A small masked image model, trained from scratch.
Model: encoder arch vit, encoder norm rmsnorm, encoder activation relu, encoder patch size [8, 8], encoder layers 8, encoder width 256, decoder layers 3.
Training: soap at rate 0.0015, 36000 steps, batches of 256.
Rows from block 0 of the decoder of a small masked image model, named by matrix and row number. Rows with one number belong to one neuron. Each number is 500 + 25 x the weight over its row's rms, rounded and kept within 0 to 999. All counts start at 0. Numbers have three digits each. After the name is the row's rms in percent of the matrix's.
After each neuron's rows are labels from the 100 images, of 14848, where the neuron reaches its highest value: "colour at peak" is the nearest of a few named colours to the mean colour under the peak. Only what is clearly more common there than usual is listed. The data: views of escape-time and Newton fractals.
# fc1: MLP up (decoder.0.mlp.fc1.weight, 384x192), inputs 0-95
# fc2: MLP down (decoder.0.mlp.fc2.weight, 192x384, transposed), outputs 0-95

fc1.166 099:496524526481513485515466464494473520486451515471492475524473528503532470527470485495468476518519472510497492489496490495512511500471466496529511511512487471477472499524498520453476453508500510492488518504475527503501492498454479527493551534565491506544482514478513516549525480468543536466
fc2.166 114:491500502489479471490502510482514475503533504512491493477525491486521536506497504513574502545502513485492510467505454484496533487481529449522500496520490472498530477514488490458540536502523456487463514509494519496557529498438510463461503497542509512436521507505519528546474513504471492509
colour at peak: black

fc1.169 090:496507476531471478501509490454535474520523512489471514536498449507446527539523507476498472497478487501548474516490463459472519500476495540542534482514490494484515483503522529473491527450511482497487502487488514430467446501538509497481503484485493510483472450523484495534516488482496526485
fc2.169 102:487497500506451515508497516530497527469517492488473453485503469509530508516492463461504533478474528512459545487504514541532548465478505438501470496530517504514490483514501492452527519506453470496522531480519509479497507509506491504498517467541513481517515536452532472495519529508525524536
colour at peak: black

fc1.135 100:497526493478533509508486482484442508485481515542546520511465513518501504493503515531499514481484491489477469449546507520480485490491455469480494488525488488519457479497523494526542441467499506498552519463475498506539497561495478478514529569502455486486530486514530538503515480473519536459
fc2.135 096:507475511531543495469461521482516513490522495541520491473492479516530478552487471471491511545507515513532510478442496522492489537533534483522513503471505513459490499464471488472504519538544494530481502490534478527538488521539498495463510469490500489455518482527498526494526488493516470536
colour at peak: black

fc1.172 077:494456522540518505532473468467509491451544473550526493513470516499542544504533485489533523493467493479515494520504451482517460543516491479512474510530510553477461503474523493475464486488493491503525504512550524462469493537511499494468484466502518496475505543492490507501468492499522493509
fc2.172 079:502469477458463520474460532497506497525461513474465507468550471491474489472460483523477534487490505472491543479522493555509546470457502526449486530531488481512470476529483510516541478499533506493497505505516494468505480495525507503532492505494465472509490488475496514513469501492519504494
colour at peak: blue

fc1.20 087:500501522470528495504503514486523472520493496483500491511500498512504515507471512501512497502499496473487539505511544465529455482504506494516457498517563408503457570517479545504496512512510512482490492483465444493440491473513488461509457450495495515522492485475487516502536492508509471484
fc2.20 102:488508514491508515517531513515466472504536502511519487512497491506501501537436469489489514455485535501563453500475492524508497506501468447475480498512482524477507498495486519485505514495474498517455525481526520514506507551487511511494481498485469467511485559522533443509506507525499518483
colour at peak: pink

fc1.361 090:503521481508504514506527459497494518508480465499542496519505485503463504501494549502487513483481540510567482511516506484500464457463481539492504500461489520499514463453552529469467507437543529512465499515506534489545497494522525500505472505481465529529523510500426509481539517497479518504
fc2.361 123:480540519489484473510512519530509509488509522529550516499506474540486469531519473508499479517475484510434523513507490520499467606464463507462523487509514521495515511503486512522469481504475499519529531473501473493495489496524449548464545500474495510485523476472538475501512440486502533497
colour at peak: black

fc1.332 080:504509516534543503493495519524513515487458524468479476492539500500486472491518531486513480508480507522512465488526553500566521483510537535522521518489488449551490506490560479456476520489495457511527510496489488518520467468527486472466503501450517471475518512510513484491496517475492529502
fc2.332 073:496502505482548497523546489470520517531513468509526503509502461539489478523523511476518515458488463488482485506476503503499537514477478526492455498525488502536484492549493496501505512479530499490476495513524478514510501530488460491486486520514475496487524515504545484501556495495512459533
colour at peak: pink

fc1.27 094:511506547511517480457497453527517489519515468532519517481470518485488470531501492554508501486449546518488462478471493535445502503516535513500508514516522463516452500480505475482458530533462504465500492487504506479527477486503521463500532527482547533527514510464494482500467476496531521494
fc2.27 093:495529475432476553470517522527503501501494518446521494512518543509486528468468503464469496464561497507493501494504506491555462526493489532468525503528504505456486498493538546529505486506511512513493502473538503505447539492521470551526482481491481496499512493506470506456487489511525494440
colour at peak: brown

fc1.257 086:504481535534517538478542482490510488480510497508485491522513495478525444460510483490528513497499557514496501495514524484442544513514512483473470531498508530488496486477543494491490504518523426522471507491488489501474522533475515470524554502479468520487510472505522467526501496494519465524
fc2.257 081:515497516485482505511486490484479509533500476497500505466499522496477516517477527521501476512476472466463515504483547508492470469486521537489520483512467432499542475508510533457477535475495553501496488471463524483541449492489459497441472479507495449546484456530497505475489506506467508480
colour at peak: red; purple

fc1.232 112:479523488467484485496468507452498498503477544558478506527495464481539500504503514496467482512559512488467526520530500523498518507525527525463566496490496509496493519475550478495489513552494503521485489556526495473514482509533470486477504527516482463546494481531531505475502461503464519480
fc2.232 102:501489497535483500561515521490493494537468521532466478490456506516494467522530506530474517545524479489566490518472492508513505493509524520544519497473509501482508472482512484479497493509537517493506486517534523478476464499454496482493516518535468485503456511477487501525462543514487456510
colour at peak: brown

fc1.154 100:506481530497471465458513512484481537482541528513475520513529501462514505522489558496485461479492505549491519490450450511515527472547496505453509489546473483544491501555468500465453451497517503463468479535498505507491522497489471532487455491509538503479510555492537491514524517515518468521
fc2.154 109:506507482494464497502527498487524517544533534487529510485502531538442516480486493466503467536491471484491505497463496480513524500506484486495479490478520509471548458448489503511505494445509504536548528507489491476492515461497569506478514505504505505467486464527492476507498511453530494529
colour at peak: black

fc1.260 101:500505490530483488430506475527489510503523499516495483500482459513523472464516455483501457479483495473496495509497505515484481477507524506507494489526468489487538515488508486502489471491491472479546506527493474490435504526520488485499534499446496471489494478539507504525501512463470510467
fc2.260 121:506494500473494489532502476530492478489541524486492477542490471514501512520522466497540508501492534457538508467505491506549420473497489438519519512497500459499528540519547518493474481478513482448512522479507487548477497504507514511499542465492535503489451468496501480424510500488521509536
colour at peak: grey

fc1.125 072:560561526531475524482485534486503533517539488531514476544529462490475482523523527458555498513495517489506463512511479479511496482474517444510477442497470518498531490473456462509491497506526486509497474501474519501513488527491492464475479514475527524491496501499478486482533509516505540559
fc2.125 083:517581530523518519518523488483498508494554506504481478474482469533531534566505470500479492514517517463508487521526472512501492496475507490504538532490492536476508499494488500498516516504457523465449483493545490531498502530482520502516506494457521482481496504503546523517504532491493460531
colour at peak: grey

fc1.311 092:498504514496501503509494497470491461529546484515564510479517486515517463463507467507462513538477506539487521476542508511488554514483481479469525510507505466473484527511487521505526551508486474523514514493504514487491459503460506483468490530472514506522494511532512491481515430502505494470
fc2.311 089:498520503477507490479478483515555501523510536449491502437464513530530493500493492513504498469521527483546455492434528522491488492522505486505462509539457488463504522507511494484510470476525487464460454494469481528452517517462495502492503554508525539484471509493497501484505450481499505475
colour at peak: brown

fc1.98 103:486460486510442468507506477511492482500491525467430530542497515472505485459504458501499496501513481458495468535464524485521504485525464507508535458510539514545498512502510525482489494494551463487539471490505515491490479544487502446492505479540514517510527487438498518513511513461540520450
fc2.98 119:522481506500490512494487549509500504444479467503512487553520551456537506479496493515508485546512523517507517484539461512498470509461517500501517499521527491537518502525502545460510510474457499555486550527544526441493515504479477489504524494517497461525483535532491489497470514489481486534
colour at peak: black

fc1.67 098:492502491545498491479527475501524484498484481509477436552496475465473465442467507462515522539482489553485533483527515441477524497483501510525469498510509502528490495462499458480504520471521463535489503497487468477482494501544521539499549517497514484468487481490506507519456512503532477517
fc2.67 091:496541505485490530525470453521430477436474504468510538482501498549509505521469483496490498533552524511515494482486469522536489481523489492516517489451472482442504496508517517465523486462524521471503517481528528497524479507525475530516493514470497498547532481556503504503511502507476496450
colour at peak: yellow; orange

fc1.225 118:508496504492527485512482494523495475496490487513504523478524506454489468471512495459516500451486521491498486509453504479497519531495444512494477511480506507511503484468512502481517456531507461508468513483470506511523463522553493492514533508521506508549567462457478499522499462507480483532
fc2.225 110:501512469495464460491532525499448461513503476503551499512520514494491519491488528521485528493452493532488482497524502504528508466496512535550478502468477516531498486495454517536543512543484529486499522561478473503499497524528522479522489470501507480452513581508502495477475501481499496492
colour at peak: brown

fc1.314 132:499502505492504518485543562476497534481486487488481499501495486521519497466500551491489519459513438544523527468454517465475487462516486480516466502508491497524521510492476508497466477482453501489483463512481517497519500454465470515446458500501538479440495524508507503464543507520570511549
fc2.314 114:502497521495492496475530474531494492490482516527513517508504490525498513494509497490508502529501534521539497525466496533492532499546493501496497484478476516484532506509492508497466555503464500494532514520467499455480514467444505518490498544458482494513467509518480505543479534469515466519
colour at peak: black

fc1.120 102:490489509485492471515488535478480457514490498513425520442500527461506539498509487502511494447462501535506499486481455476519527496508491505481484496531504461522482496489473487497527534518509527483504486468499533520520475431491495479502485498489523515506541511469531526497516503517526523540
fc2.120 105:498515482546463493487492456523449444495467530509512502526470471501453491509492491505466506489511506531486547551525493522494475510500533546508522505510483485479553486520533497514480472447470521515485533535515471509481485524545527511470519517470500494509486496510458488441491477511455504498
colour at peak: pink

fc1.167 095:491469508492465489506436521499447506503450448505528486478479488514479481526475497489499508479504529530534515509539504512546523460511534509512469471530505499521516524503508498510484533465460503485506520520480507497485492501535515488562543520487498526473486449505492492517508468496511510508
fc2.167 101:485457477474459498545517529501498508498506508533494479507462542529460493501506496471488530482464540470479491487508513488483527477513447487511511519508499442554498448487449498533541468482539492546479445478515502523556506487513492512510484509549486538533528493445539478542509498511543484481
colour at peak: black

fc1.187 087:509482529505487495465480509477548539493482499491481491475485560507499473486515486445515480505492476532533516495550549497494532458483517540495442508476528468475514464507479485502530497500560532493503464466520498554465542505488506520515508510521467494482494477468521485501507517507521493469
fc2.187 094:494505509489533517512485513535492521540458517482498519518519473510457524544506490466483474488529536519498475524473483508512507545478512515506473503504480531507507505517482478449507527529517498447496488523556494491495475528509491502470479488470547524520519493545523537529535473509471516519
colour at peak: purple

fc1.370 102:488500480494524503502489548527521484509504493518497472523490455465471515504505494477493491512513517522501507517499531451516462501514527526501476471534487531524502450541497503441523474472516498483528497509502542501548538522483459484441504498484469461506518492460515458518495507533530490496
fc2.370 103:495523502519481504476516450541530512453497566486525536518470499509491493495498534495500521501478505502519493495502465481431507496483451524519499489484505492450544559469459479533500469451530482487499493447453504498451543446469557502529507464508532535507479513527519516485533472489509515479
colour at peak: black

fc1.34 103:484498487482469541593497444453484500476527496496521493525457526463477525493486482513488493503499503534467509496492534534502505505515479470543459454530479524491501521477480517488526511441485507465528497498537517477532486508526474440517485457517506484539504504518491451482515527486501536471
fc2.34 122:516509503542464480444453539504507495504503498489499542484479438541553512491505482489486442487533485460506526504479491494487524492489473521501516488473508513470509539502516446453482510490536496519470498508498542523493551499515502484498476455477507500477508512497502550478508513483501493537
colour at peak: black

fc1.374 096:516464502466521513494545477492515506474507489492497486453511531489484510471510525482482466516511497483462456508493497504463505521500480494451511500477516488503509539497474489553513440467496488496498473463471502568494518511495505549482516515514487515491479430485512468466505480508512508483
fc2.374 097:517504493499536494479432491518495462445481570489529500540498469515548490503507498522531489463521535483493494533451546516493480522445510482505511506498475460484506529505510493524465542549458522515520546535505543476483491523491491531497510436514489477521467512497472537475517486485495452513
colour at peak: brown

fc1.261 074:495522503558506527508494496476481503503509539485502495508555514548494492492469540446488523509476462490536517498540542477537544520520501503530464537469514488510487495483493482499491460526547501524485527513528495450497498480512513494494499472518482505476533530516463517461472508488500447499
fc2.261 070:509507490474518518489481528510468491474488469516487520443473500462512474508559491536528508481465502486478519517509485520513481495544534479469479502475483464484543513510486480480511509481474454506507458486501504456487426447559489484451509529493513488516478505464515502472477466477467516499
colour at peak: white; pink

fc1.175 086:527481462509485490465536463459461528512503452517512556504459514497506501495516496490469481525467479451472489495526491533439494501505479536522537484506477489480491523501490512508485472480502507541515467518502496507502483496481488517529505504507483480498461488481492467562533494511485449468
fc2.175 083:488488523468539500519463506506531515489439541480466510483514488480504498518521478499502510502481496551528564512505481478510478499501534507487487503524518488528518505508497543494494526513501493480483491525516481496523476514483496481524537475460496509496518488486493496506450543508532533537
colour at peak: black

fc1.254 098:503474499575478538487531526521523513500488493529552471514506519502462532509482508471475560512462486501488482471496483473492485449516513484530458502519517537490526513465504505501530529531497485476494505533448467509435523509530514493508470485498494481487517471506483486525510492474530476500
fc2.254 092:515516456513468518536484507506477484528490449472490510521503542487497488532559516531523468474475524510480532516515490537525462486489489472480498501481466467538514497534513499519491534497488475495491488536538534480476523483495480535527478527482527502537502518516523528482503521498429503491
colour at peak: pink

fc1.303 108:502492500507538557500445481471522496506485504510516509463512453515525498502530472507509513519520551511525508467521490519486555499492540512497541521494500497531516482488485483491455524483492533520468508526512535548507533499524460470484537543510458506461533493520518478494451476531517466527
fc2.303 105:496509485521520484480563485535493489466509506526462519529456519480489505484461520469477488484485468499505470516488503492531459481500481491512456508468495497486509511539548515506543503512494451502469473504488484499487490505540559492503437491481516513539464527458487509531539532502486509493
colour at peak: grey

fc1.206 081:507452533477474517498467540539501502489480500465515518493480528454473495518489487467496495468473536498491495498511473508481486494488502528518519479506548509537519491512474501484552477532480463498493522499495500471486495506521534481474502489484500509461523517441521542524507448501476495494
fc2.206 102:496495484542497506504489471490511494518554485540480469518480505500478510488469517492467461530498473507514482504491510469466523481478464445504497493476532530455504496457493518507446519492509495536479533493455487501515488475528529457484509454490499500516454486503479478510548530475532450567
colour at peak: pink